{
  "encoder_arch": "regnet",
  "encoder_activation": "relu6",
  "fusion_encoder_head_dim": 64,
  "fusion_encoder_inner_norm": false,
  "lr_schedule": "poly",
  "final_lr_fraction": 0.01
}
Rows from block 3 of the fusion encoder of a small model that answers yes/no questions on an image's attributes, named by matrix and row number. Rows with one number belong to one neuron. Each number is 50 + 12 x the weight over its row's rms, rounded and kept within 0 to 99. All counts start at 0.
After each neuron's rows are labels from the 100 texts, of 14976, where the neuron reaches its largest size: "tokens" is the input token at the peak. Only what is clearly more common there than usual is listed. The data: rendered landscapes of hills, water and sky. In brackets: how many of the 100.
# gate: MLP gate (fusion_encoder.blocks.3.mlp.gate.weight, 256x128), inputs 0-42
# fc1: MLP up (fusion_encoder.blocks.3.mlp.fc1.weight, 256x128), inputs 0-42
# fc2: MLP down (fusion_encoder.blocks.3.mlp.fc2.weight, 128x256, transposed), outputs 0-42

gate.178:76 58 50 47 41 24 61 52 38 36 53 64 51 42 49 51 68 53 54 36 48 40 34 48 38 49 44 44 58 65 58 66 55 44 49 39 59 35 52 40 63 46 65
fc1.178:26 44 69 56 18 28 58 44 26 54 51 45 82 47 46 55 45 63 47 51 57 48 55 45 40 47 49 38 57 65 49 22 39 64 43 63 54 64 42 48 55 29 48
fc2.178:53 31 48 61 49 47 66 50 17 46 40 30 31 71 26 43 48 64 60 34 48 49 30 65 58 60 15 28 44 56 43 73 53 56 59 33 51 45 24 54 50 58 48
tokens: "sun or moon in view" (100)

gate.163:53 65 34 54 28 57 54 44 66 58 64 60 29 40 43 59 33 68 27 46 66 67 53 38 61 27 68 66 50 44 56 35 42 72 42 60 31 57 77 67 46 29 54
fc1.163:38 56 39 54 35 57 50 41 45 55 63 61 31 51 41 47 33 68 39 42 66 65 64 42 60 34 55 60 49 53 59 44 42 69 42 62 24 41 70 64 48 41 49
fc2.163:48 39 43 52 49 47 72 61 34 42 57 60 34 59 43 25 60 46 66 72 32 38 63 50 52 58 42 51 53 53 68 72 44 49 37 60 43 60 37 43 41 50 43
tokens: "night" (82); "fog" (17)

gate.93:49 53 40 32 62 57 60 33 70 47 61 58 40 38 65 51 38 30 54 70 34 58 48 51 37 72 65 51 40 38 43 40 41 56 56 54 67 57 50 27 29 46 56
fc1.93:54 45 54 33 70 56 40 37 59 59 44 53 67 35 56 50 56 43 51 56 36 46 68 57 35 62 75 49 31 42 38 44 47 51 57 61 73 49 41 24 39 34 39
fc2.93:56 38 57 50 44 54 41 36 35 49 47 45 54 59 51 61 68 61 57 43 74 30 38 62 66 44 32 57 52 47 37 63 46 39 64 30 55 60 37 59 59 68 51
tokens: "clouds" (100)

gate.232:57 61 34 62 29 45 40 55 61 51 64 52 21 50 41 56 53 36 50 57 42 51 47 51 45 60 39 59 73 61 52 70 31 50 43 27 39 68 52 47 46 40 45
fc1.232:46 23 55 35 61 46 66 54 29 48 50 53 54 72 48 31 77 45 74 61 52 16 51 68 46 64 36 56 42 56 43 58 53 43 56 41 56 62 25 44 61 69 57
fc2.232:49 53 53 58 49 50 25 54 49 50 46 67 51 44 44 61 68 35 20 50 65 58 40 44 60 32 59 67 56 51 56 21 46 59 42 61 57 62 67 34 51 25 47
tokens: "purple alien crags" (88); "snowy peaks" (12)

gate.168:45 54 18 57 41 44 47 60 53 55 50 51 16 73 43 10 46 45 51 67 40 42 49 51 40 56 37 50 70 61 63 68 44 51 44 57 41 60 57 58 44 67 42
fc1.168:39 65 28 58 54 46 28 48 65 48 41 35 37 36 53 45 35 36 54 69 35 65 28 47 35 64 52 60 59 44 51 66 42 50 37 40 29 69 60 51 32 42 45
fc2.168:25 75 60 58 55 59 27 39 50 70 61 54 53 51 55 57 40 39 61 34 46 65 63 49 43 45 46 42 41 50 50 31 58 52 43 62 31 37 64 59 65 33 65
tokens: "clouds" (56); "water" (44)

gate.78:55 54 58 45 48 56 49 51 25 47 49 39 61 61 28 50 78 50 63 38 56 48 74 45 42 45 46 43 45 49 52 47 42 37 56 68 57 45 43 43 71 55 68
fc1.78:38 43 56 32 31 39 64 34 35 46 78 33 48 42 56 58 54 52 48 54 58 59 54 59 51 70 50 44 55 63 33 31 59 52 63 62 60 52 35 40 44 50 58
fc2.78:48 52 39 50 40 45 74 46 52 40 74 49 23 59 50 37 43 42 34 68 50 60 21 58 57 50 51 62 56 57 49 58 44 56 54 37 47 60 47 55 37 38 50
tokens: "sun or moon in view" (100)

gate.225:51 46 22 52 55 43 49 60 39 46 47 28 27 62 45 24 47 56 41 53 44 56 43 40 46 62 43 34 73 50 68 63 54 71 42 64 36 53 54 55 27 69 36
fc1.225:64 56 43 46 60 47 72 65 55 45 50 52 38 60 51 47 26 76 56 35 46 43 58 39 46 55 48 41 56 54 57 47 54 59 43 61 42 37 63 72 57 71 52
fc2.225:60 56 37 52 48 50 56 28 38 44 51 58 24 77 23 34 54 45 53 60 64 49 49 68 57 58 32 55 59 51 48 69 34 42 78 60 54 59 49 50 51 52 52
tokens: "night" (100)

gate.242:51 55 52 62 57 47 43 63 47 42 39 56 51 56 41 55 57 49 53 38 42 46 58 18 40 46 35 62 41 51 89 65 46 51 32 51 37 36 53 49 49 36 50
fc1.242:39 46 61 32 66 58 61 46 33 50 47 55 74 48 65 56 58 47 63 49 38 44 70 44 41 60 49 47 34 34 41 55 54 36 56 58 69 33 35 35 50 46 49
fc2.242:57 59 43 70 46 48 39 53 39 69 43 42 44 57 35 47 55 66 62 47 59 49 71 48 64 34 60 36 57 46 51 37 63 55 58 72 57 43 49 76 60 46 58
tokens: "sun or moon in view" (100)

gate.0:65 57 44 63 51 57 43 71 29 48 27 38 52 64 33 30 60 56 49 67 54 36 39 45 45 39 44 47 55 41 63 55 41 51 44 53 52 73 48 66 62 73 49
fc1.0:43 47 49 53 64 34 45 66 69 52 47 60 36 52 38 40 26 43 48 36 44 64 46 55 33 68 24 42 42 73 61 64 54 42 37 56 33 50 58 51 64 45 58
fc2.0:69 64 53 68 42 45 31 62 39 54 50 45 63 49 30 69 63 58 28 42 84 62 31 46 67 21 62 59 56 52 60 35 22 35 59 40 53 56 58 59 56 36 48
tokens: "night" (100)

gate.202:63 66 38 44 52 74 43 34 50 60 55 61 56 40 48 67 50 52 40 45 62 63 37 39 51 51 77 65 40 30 51 28 42 46 57 62 53 46 84 49 53 35 56
fc1.202:57 57 61 52 52 59 28 37 55 62 60 50 69 32 44 65 60 51 32 54 72 74 55 44 56 56 78 63 49 36 55 31 59 63 40 61 33 50 57 31 44 22 41
fc2.202:45 61 51 59 50 46 27 49 49 69 48 41 30 49 32 43 38 51 50 27 58 58 50 59 63 34 39 27 44 63 46 45 43 45 49 66 40 38 38 69 55 46 71
tokens: "sun or moon in view" (100)

gate.25:58 46 32 43 43 55 52 36 62 47 55 49 44 33 68 72 47 44 33 45 53 45 36 43 40 58 58 65 54 47 39 55 45 71 56 39 60 51 71 39 35 43 45
fc1.25:34 73 27 51 60 56 41 46 81 57 59 66 17 68 52 27 35 29 44 58 40 80 52 62 34 50 50 42 60 54 50 54 54 44 43 60 41 41 68 37 42 32 60
fc2.25:40 49 59 38 40 22 59 48 38 33 58 52 48 56 44 50 55 52 60 61 41 46 58 41 63 51 41 46 48 83 51 57 49 50 52 60 68 43 30 38 47 48 48
tokens: "purple alien crags" (75); "snowy peaks" (25)

gate.109:47 68 37 41 36 46 50 56 33 52 52 33 41 62 48 46 65 48 64 51 53 57 57 46 34 53 33 49 53 65 58 64 47 57 39 65 41 43 43 40 54 60 62
fc1.109:48 27 39 41 54 47 43 47 44 58 61 43 43 62 64 42 61 49 76 72 44 17 57 69 46 67 40 57 72 53 34 51 51 45 60 59 70 48 19 40 44 83 57
fc2.109:43 61 59 57 49 55 30 65 42 44 48 63 51 34 50 57 55 42 25 44 50 47 58 45 60 47 67 49 54 48 54 33 37 31 48 37 73 55 62 61 50 51 41
tokens: "fog" (83); "night" (17)

gate.59:59 56 44 64 61 40 48 67 54 47 28 35 49 59 38 40 45 56 66 49 54 42 34 36 42 49 41 51 45 63 59 62 56 52 40 43 44 53 49 63 64 71 52
fc1.59:48 39 69 46 56 36 54 47 54 32 51 29 69 28 57 77 62 43 52 38 49 48 35 42 38 80 42 50 49 59 44 51 67 71 52 34 55 46 28 53 33 45 53
fc2.59:56 42 71 46 60 58 54 23 60 69 48 61 62 63 65 57 55 57 78 64 51 44 50 67 51 51 45 67 30 43 22 55 68 45 54 37 58 51 34 43 64 41 73
tokens: "fog" (64); "night" (36)

gate.13:51 45 48 59 54 48 53 66 36 48 35 43 45 44 40 49 45 71 44 49 52 41 37 40 41 48 37 50 53 51 57 47 57 64 31 50 36 71 55 65 61 81 53
fc1.13:48 40 47 70 18 61 51 37 57 51 57 55 51 42 57 59 45 57 39 56 56 47 49 40 77 37 72 67 40 39 56 43 44 59 52 35 32 60 51 60 48 36 41
fc2.13:32 28 53 34 62 48 62 56 31 44 62 39 58 45 59 26 38 40 51 36 35 48 65 56 50 69 33 34 48 47 59 45 52 45 50 61 52 35 36 45 36 62 43
tokens: "night" (98)

gate.157:33 50 52 54 72 55 46 60 48 43 59 73 55 50 42 37 62 31 60 37 41 52 64 43 29 54 25 47 34 46 72 65 41 36 47 52 54 43 34 21 59 33 53
fc1.157:36 59 63 53 69 48 44 61 48 55 60 59 48 54 51 53 59 34 57 25 43 58 55 47 26 50 38 48 34 45 63 62 52 48 36 58 40 28 41 36 49 32 43
fc2.157:50 35 63 59 49 43 59 56 26 44 41 31 48 61 40 38 54 58 63 51 47 30 63 55 53 63 35 24 53 49 36 42 56 61 58 73 67 49 17 70 55 82 37
tokens: "sun or moon in view" (99)

gate.206:49 60 51 63 73 64 58 69 37 47 46 52 39 60 25 38 51 50 51 43 36 53 54 35 34 52 35 47 41 37 71 53 45 48 35 71 37 44 56 55 55 58 47
fc1.206:46 45 33 46 33 42 54 50 51 50 48 40 40 40 62 62 30 62 49 64 58 53 36 55 51 47 59 57 63 70 32 37 51 63 48 50 52 65 60 57 41 65 51
fc2.206:67 48 35 50 39 51 57 28 62 43 61 61 32 42 58 60 49 47 26 75 57 53 38 42 62 46 62 72 72 50 53 43 33 56 61 56 36 67 72 55 28 43 41
tokens: "overcast" (63); "noon" (37)

gate.153:24 41 48 31 53 49 61 45 41 44 70 39 19 60 54 34 38 64 61 49 48 53 58 51 31 57 27 39 63 53 53 41 67 61 50 75 44 50 42 60 44 55 60
fc1.153:53 42 59 48 80 43 57 50 50 46 54 39 39 77 27 33 61 36 48 35 60 56 27 49 46 54 19 42 37 57 65 76 73 37 45 25 39 38 23 45 58 49 48
fc2.153:56 25 65 60 44 53 58 38 31 40 53 41 60 60 40 54 48 55 35 28 37 46 26 62 60 30 53 48 38 52 36 63 42 49 53 30 37 43 49 47 60 56 55
tokens: "overcast" (73); "noon" (27)

gate.239:37 55 46 36 70 55 48 53 46 50 71 65 34 73 38 22 62 31 51 48 31 53 78 44 35 53 32 39 57 43 71 52 45 23 54 75 46 40 42 32 50 40 57
fc1.239:57 70 54 66 53 44 42 65 62 57 37 56 57 52 33 50 71 39 62 41 55 38 61 54 47 33 39 48 44 64 45 46 59 49 46 50 69 50 58 51 69 42 61
fc2.239:50 34 61 53 48 46 58 67 21 39 43 64 61 54 50 43 51 57 51 40 44 30 85 48 60 49 58 40 47 51 51 49 35 33 61 57 56 38 48 48 57 57 39
tokens: "overcast" (100)

gate.122:37 56 41 45 41 32 54 58 44 41 72 43 25 59 32 43 51 54 40 39 55 59 43 38 49 70 36 42 65 56 68 61 49 62 54 57 37 57 55 58 40 43 48
fc1.122:43 55 47 35 42 48 61 37 44 49 60 70 48 64 50 49 50 46 61 66 50 46 44 76 64 67 27 48 50 57 40 88 60 24 62 39 66 61 35 34 60 51 57
fc2.122:45 49 68 78 49 43 44 64 43 43 59 23 74 48 27 69 62 55 33 24 72 63 36 24 51 40 42 51 43 58 62 21 52 63 38 43 46 42 58 59 43 34 53
tokens: "night" (51); "clouds" (29)

gate.221:53 75 40 53 67 61 42 56 37 59 57 48 52 53 40 29 28 33 56 59 33 71 46 45 25 51 51 43 36 41 66 66 40 52 35 53 39 48 39 34 55 47 61
fc1.221:46 74 58 57 48 49 48 56 39 55 55 71 49 56 30 31 53 44 35 54 58 58 40 45 55 39 54 43 44 51 62 28 50 27 47 51 43 60 55 51 69 33 71
fc2.221:73 48 48 58 65 48 33 61 58 68 29 52 53 83 31 40 49 47 62 59 55 40 60 63 48 53 36 52 32 50 50 59 49 24 44 53 41 47 61 50 74 48 71
tokens: "overcast" (92)

gate.98:48 47 48 51 54 59 53 60 37 37 56 26 33 47 39 43 46 61 24 34 64 52 48 34 52 61 50 36 65 47 58 29 54 72 61 59 46 48 70 63 35 62 46
fc1.98:52 41 52 52 56 50 61 61 33 40 50 38 42 44 43 46 34 66 28 30 56 44 57 41 63 59 49 28 63 51 50 28 46 70 57 64 48 50 45 70 38 52 32
fc2.98:54 64 41 60 50 48 41 57 56 58 54 61 26 80 33 22 47 47 83 71 42 46 62 61 52 50 44 51 57 52 62 78 48 32 48 61 36 53 49 49 69 57 59
tokens: "night" (100)